python train.py --arch="resnet" --model="image classifier" --dataset="rendered dice on a table" --train_examples=36250 --image_size=24 --crop_scale_min=1 --horizontal_flip=true --targets=["dice", "total"] --num_classes=[3, 18] --norm="groupnorm" --hidden_act="relu" --weight_standardization=false --depths=[4, 4, 4] --kernel_size=3 --stem="single" --avg_pool_shortcut=false --widths=[64, 112, 192] --label_smoothing=0.2 --loss="binary_cross_entropy" --init="torch_default" --residual_init="none" --optimizer="ademamix" --learning_rate=0.00115 --beta1=0.85 --beta2=0.999 --eps=1e-06 --beta3=0.999 --alpha=2 --max_steps=13100 --batch_size=256 --epochs=92.5 --lr_schedule="cosine" --final_lr_fraction=0.01 --warmup_steps=650 --weight_decay=0.1
Rows from block 8 of a small image classifier, named by matrix and row number. Rows with one number belong to one channel. Each number is 128 + 32 x the weight over its row's rms, rounded and kept within 0 to 255. All counts start at 0. Numbers have three digits each.
After each channel's rows are labels from the 100 images, of 14848, where the channel reaches its highest value: "top examples" is what is common among them. Only what is clearly more common there than usual is listed. The data: rendered dice on a table.
# convs0: first 3x3 conv, stride 2 (model.blocks.8.convs.0.weight, 192x112x3x3, each kernel summed), inputs 0-111
# convs1: second 3x3 conv (model.blocks.8.convs.1.weight, 192x192x3x3, transposed, each kernel summed), outputs 0-95

convs0.98:122138117144123121139126137126133135147136100139131069101037157147156140092083135086144140145162105140149147143139123061076040108097118099112082099037052103124054142098132142063142132121138129136145141120151139131117116125132067137134141119115103119129107152116138140135104143154139103129058087124087072082095075075060103098119113095063
convs1.98:117112063067065179165127184118059106127101071090131158137133065085121134137171139111108151146131144159027133183156143136132070147159177106136144142063106127064190149125105122146153111131102130156113107094118125163136071134083124136076157193138117085109120105146131094189147175076103147091
top examples: one on top; dice: three; six on top; total: 11

convs0.64:112117109099118153134128101152148161129121098133121089077076143110109119136091100082126124129246144144145146129130116092094082106036085106139106000102095114122098040078154128101146144116141140144164131129147142121115142055139120129125107110105104118121102160140124075126109137159135091118090111101141134124083124108110123130043117114141
convs1.64:137083108073069139179132211085045103162111100057108105134147093079168125170147157136101167140141131154085114145135137154129124133134160108109121152111096123087157144136122159142120132135092103135112119104124141114164046159095140078097171160138101101134112143151158103169166143090127154092
top examples: two on top; total: 2; dice: one

convs0.81:156198151160152168198175183163183188174202148118096149139098088104105098140140099109145150120091102174138163141138120128137141113121121136096095096084098126144084114062141149098157146160146141135167146149174145165126174170138115159146150131171129165162144116142106182097134121120103120115102145088073090139095102062097114055128129058111
convs1.81:150110078091088159144111143076100095130122126076145148131142111116171134127137157120138147129106128136132143133147135130146129152120111155125116124047140118193136145155130128122111148103066094158129078125095170028141106168088109138105141179127148149112100109129147099181119138119108139123
top examples: six on top; dice: three; five on top; total: 17

convs0.1:152061143057103138133145139122074106153111121099096121165156034102060074115129136147113122098081167119115107103080095120112166112139094103113108136122115100076107123148132110123131140114120149114067122134124133151111130098120113159105139141120118117088123044125102110110157100003109149173190122121090113116108104070103076092162088105096
convs1.1:063133142138184069144115217145077140121136120109130109134082107170159113066128106163102090118141132130102123167132123069135064118165120148173139118111083116131131118130095095129131129099157115140091122145113133166120120115121112115126122129113101054173168183199154084084169074087023135119
top examples: three on top; six on top; total: 9; total: 14

convs0.70:147159145127157153171156142144145168180165090101105063077104082102141089085077130066153139169128196166152137150141114114071130111059137064093102063121124116106111126086124116177164123141149149116162123133142140154137151093148140150116156133156129156133074137111113097103082108111114060101117064094024131123086117090113158117135108145112
convs1.70:150084085087108134167124178043050094140112117033127095143144105114175128116139157125109161127112118138121120132134122144140123125121133144125107143024106105150118121155133137142108161110077096142104106119115194058157088158067106072104168140141120117142124149125128102125122093076121157051
top examples: three on top; total: 3; dice: one

convs0.10:128116134072127130120126110128037101101102130099070148128137057094092072137141119136116126133066142140111114092050125134130132112105104123121115126113113116101104092100141078137127113127098138134095126149105121075086103128091112118099103115094094095083143055126069152075148044020069137129141143103094103107103121071106093104106101102105
convs1.10:111125134122141136139120178130104133124131118096147120134115108132165111112130121142126131126130126133115127139146128082121157123145103135130153124075051120126180122140102149122128151129077119140095088110101176101155061113118128109138130153132098101144162147179152105094170125123101126130
top examples: three on top; five on top; six on top; dice: three

convs0.79:116115116097124116113119126115162126123122116175174089109055179158160189104118160107134151132091054133136150156161126045112023148146158144143118157022043140168052141156118156119138124134142132123139126105143125122122121111123106120136117126121125121128119162114162130161108172182168101121023106139111099133145113135104143099135138154104
convs1.79:067144137164172128068082151157177131131150142167185147118094147156095123121157143152144043163160156155001170152170136132190000190192131154251193116150116134120137121108138116131121135138144132138147130155135131135119184167148189158158070184081168132178175168166153067132186136152060162143
top examples: one on top; total: 1; dice: one

convs0.151:137059126132092108132125112119145126141133103138126062076036136144165118115077140073121133146203111120149151124122103083052042111067119082128112035077083106133082110123137123062147125136144117124153122112143128111133103073109103125115110104097082121123093150130133061132077128137134095124052086107145106121088110128122135131105117127133
convs1.151:125119121121120124171127211125058117143123096070097098143122095104165114137136127133092172139134135155073116174133133128102099103153158113126127139066101117089150135150076167135146142124083092168072105052092153085167061118096113075122178140147104107118116159161168118161181145072138152059
top examples: one on top; dice: three; six on top; total: 11

convs0.112:145111150142131138136147140114130175141178120140140094093088123162147134093100150108126163197227178174156099158138109138074108110070122101153188132135144126119144109117068139057143063177169104081144066064153065127127143134143158106148103109130125145142104152114155070156074134096165093107091068092134139136103127100144175136089105146131
convs1.112:137091098113110119161108194107063075129128091071139082125139101125146106110150139153070155130126132146086155143127117140138118136158145144163119129071149125140153134152109166132131170116059110207084048087109176065155115131106122089137151145126113141139118165127159111157138117086107139084
top examples: five on top; dice: three

convs0.134:101105115063115104101112104100178125110115111184183098098092211175168214107106167106147150140071028122136143175184131083111084146133153137144127157098112141170115134153117163113136143133153124116147122104149136112104110085110114098109120102108111113115113182102175121177099192200186098121071103147158124139150115143138156144139143157130
convs1.134:109133170176204084079114179129198180145153147167152143097080163141113128170151145173098038131156130143038145137150110148158004159169126163219145121131117132138117103130129118118135122119184147130139177147133123162117155160160171127164105110080142155204187206169142083073156059148098152136
top examples: dice: one; three on top; total: 3

convs0.138:164087151180109140183153146138100103143100107083102125110145027094086059124112104101103114096131171090097124115092107142107159094117072080119086129129119088080123121132132104156146128120131170120109152158141145106128151101105118204122182174089135112131110074113118078112126082010097130105152117137132136092115112112112098158201107120114
convs1.138:087132150136189091127097197147093147130133102114129101115069113129186117130155156175150116141142138158115164185150151135148120153176116146151155132114116123100159119137119139126130121119112119109124129138124152137134124144124132120152113129087124101193198194190166070071154076114068144117
top examples: three on top; six on top; total: 9

convs0.39:121153114125146122140120119123208162172151137147098143120073123128133110129129129096152162115000065161138184162134122098117099115119106145128110098078095131180077126102137143081188125158150168134184153152152148106100119173085091119131141100103087097155110138151099177096121079152096106123077130126112088123116093057083119102136143089071
convs1.39:130135097091076155153117130113096097126134119095161129134152109123172119118139158112147138137134129128120144137148134118139132148129119143130133131073178122162153158146119142121118141129020084153093077110126150058140112161109108128125130188117139152102081104158132105182144143107100132113
top examples: dice: three; six on top; five on top; total: 17

convs0.143:176154135191131130155134131152141135125144129080083152119113053104091064135128104111138126140059108112112123109112121117126121082156093078085088172096092087084106120098181134153176182167125197157131184177158171122130137185107107142109144157135110109139139075136080154087135084073093139097123150110098088104113108103093076095153090084089
convs1.143:147157159160172110102127109111116152151132140108109112133085130126217126136123166132191153128128128127131130123128130113115156114120092148106133124109088116141100105156108120110109138124128099088131164127116180050137046175115110063139147111117135148165145151189150115056164110142143137098
top examples: total: 1; total: 17

convs0.60:143160146166155158172142164136135158167144127107091148140147107115206099129124130134142131190000196149141154134130138153143167137096118126100077081141135132111122141069157119194172138134151139153168156155144160146127112103137141128115154122123125102106126123138111186102131106123107117113140121102052123123085116089121112121176096046119
convs1.60:152073079086107137187127161065049121130126107037121101135164111118170120111126126110122152124114120138132118122119113123126137113122119126115109145000098120144143121145122145122122144103093094132079123118119163067152049152079110085102177141144087076136117131145120111116142113061125146056
top examples: three on top; dice: three; total: 10

convs0.121:153120127123134136157154156134082131151106157093097178179180040096050064158179118185126134101144149105155103112093153156145183106154112072160115113149131123056143152149140110141116156110119160138111136146134148138121102121147125147153157159090142127092136069135112120109161093026103155155214142134135115101084127073125097118092075106120
convs1.121:124098188154162047181128192124078157124127143081125078162120163175235150063132192111121193102088110115182101116097123111132110099107133088101113132119101119142127112145118147121116111132114136124064164081119129135142119170128133104125164109108132074180151187188178056100199059132054131104
top examples: six on top; four on top; dice: three; total: 10

convs0.59:139103135156106116111135122117119109116118097150151052088065168157186150090084134074136127161255177115138107124128106106073071113067115093127123053101105119104103087137102145103129091139128094106128113114134101132153124069112123127138092115120112149137090153111149054159088147136155100118084087126126116104098121131134142130115115151124
convs1.59:146119162138142107161122199130077142139129111091107092140143100120161115186146129142131171138146142145094125164137123190115107128155157119142126134151171124096125142141095155116127140116064100139107091088110164077165101136111122077135173126135098143134098170150150129177161167101175144091
top examples: two on top; one on top; dice: three; total: 5

convs0.23:150137128087136129136146139136078122140104165079097182175182086088010068174172122179145122052131106103156067107102152142141147087143110070161121129142123116048128118157146117098124173132114183131122127129133153142116114126122116151120152143095147120094138104146100136109165107080104157147176151120133100098080119069114072117093070099114
convs1.23:082113165172145059172103229128107147120120119106137097138092121116232116081130181118133168116095135115158114125114136118115090090117129116141116131129108125126118100132114125125123103118175132126090185090126144147128118169134133109138141136099137078170164183203172044146213090146011139099
top examples: six on top; four on top; dice: three; total: 15

convs0.73:130181144161137141168138126159201171158163140143099134123068111120125104146126123108150157120078066161130191150143131123124099098119080155125125070074071127174105144082149137030178161162149184142198156149153146126096143147104111137128149120118109089145117134149102186087120076135102129117056148119126093130118117077098120077130138085077
convs1.73:129118101094084147143118135127092100125121127081148133130151121132180121125137158111132137129127123133131146133127138124145142144124116133124138121042153119158160138159125141129109150128025096149102096117122159057140098165091104123112133188118142141103088113145125109179127143103111122093
top examples: six on top; dice: three; five on top; total: 17

convs0.65:143170148128154156148141139164141147139193135125109156105093085136155082133103102086147125187090138184118177138119116141139097096062120102106116067109122137136106063088163117154193149150160171144190130158165153106113113135090128098114112101133103096108119128119077214088097068109094123105088134117060084122069087073093130126095142103090
convs1.65:166090113091106122178139154104063118126115122041118101148163126131193120123129140122126167118129116118139111126124132118133161119109132124108111141059110114175143130155117152116101152137052100120068117113114173074157060173094082076104181143137107116134101137146120117125141114079137125055
top examples: six on top; dice: three; five on top; total: 17

convs0.119:139133120130121116122127120125130130120135120123114107109070153128161127115111132105153126135100016126124104131131117062093043082084091082110081118047063072109069123104146137118155146155137164136147141123139159132118118100116098117117128118107097110119114147129117150123119126152118114122057118103098055070057070101082073080087069104091
convs1.119:170103106133120154169123139094104131144082105083097126113144102068108146169144162122175148147144143143115138140150139159140133145104132121095118196081094102122081095081137134091080133096128073065154143105117161125151002159073122115108166103134086091153143148116118102125186130124126138074
top examples: six on top; dice: three; five on top; total: 17

convs0.22:115116112162120121122122121108176128124132118205194105112096208205214222116114170116144156161163102138147170177186131096115087140115142129159133125110109146173114191144123167124136137134159138125147128109155128126122129091124114119123141121117122122135120184121189126187112197194199096134080103153143139145138134160140160161174144149138
convs1.22:099137158163185116082103166139190164143146149163168147096080153147112127179165148174109025151175139157000150158160103156174000178171132166218166128126133136131118114119140111127129121123174139125150167151134118158113157165152170139158095146077150155190174184161148083089159074147080148142
top examples: dice: one; three on top; total: 3; total: 5

convs0.53:149123120164090132117137122153159116153139094123137072079064115132113104127072097079119132159244154163123119145148087095062075075081096075130130056100103099107109074100119145091148108140147151108160095113139110133170149089118131127115116139121104124144098135120120023141050138120133080108093087131161119108103124153135126154076112134140
convs1.53:170075095108115108159124197074040110141122112047114080131155117123169122120146145125109159132134135143098129127138126146143117138122142132135117138125110124155152114162099193113113173119048096163038089089101207077161080198098132077129173131132129137170121171135159112111137104065155152054
top examples: two on top; total: 2; dice: one

convs0.7:127110115159112114121117112127062076114097122107086130127131022116101042124118114106104124128072093125106129097057106135116131102127113101095116148104116104098104114124128110111157112130120142122092128147133133068100112113068104119066117111105120116104125051123083147099135071000093125106117128100073105112118120101095088100169107107106
convs1.7:072155141150196131096113192140096135127134102131155100132068092137154099149136141185157106136158131137103139165157131104116123129175112155159150133083096112097148124135107114126138143118114107139138103105103160125144058091116129107161115170121094107185215184181147101089164132160075129125
top examples: dice: one; six on top; total: 6

convs0.47:120108115090089102165106148122197153174145137131116146135089093164080100122126142100094175080019070126127198168141129151104135125136128165117141104110128117158133125101069159068182041153184112100152094155207076110141146168103116140141142120144103160174103141130163112156061104122143131123089111167151109118145130125115135153166155125129
convs1.47:113125083081074171154115110137087107121131098090156122128150100122129107115141130130129137141141139132101147138140129133137106145143137141141146123051194132162153150140110119128130142123046120167084069111117138059129133121117103133121139180126124117081076105142124111177131161108113130103
top examples: dice: three; one on top; two on top; total: 4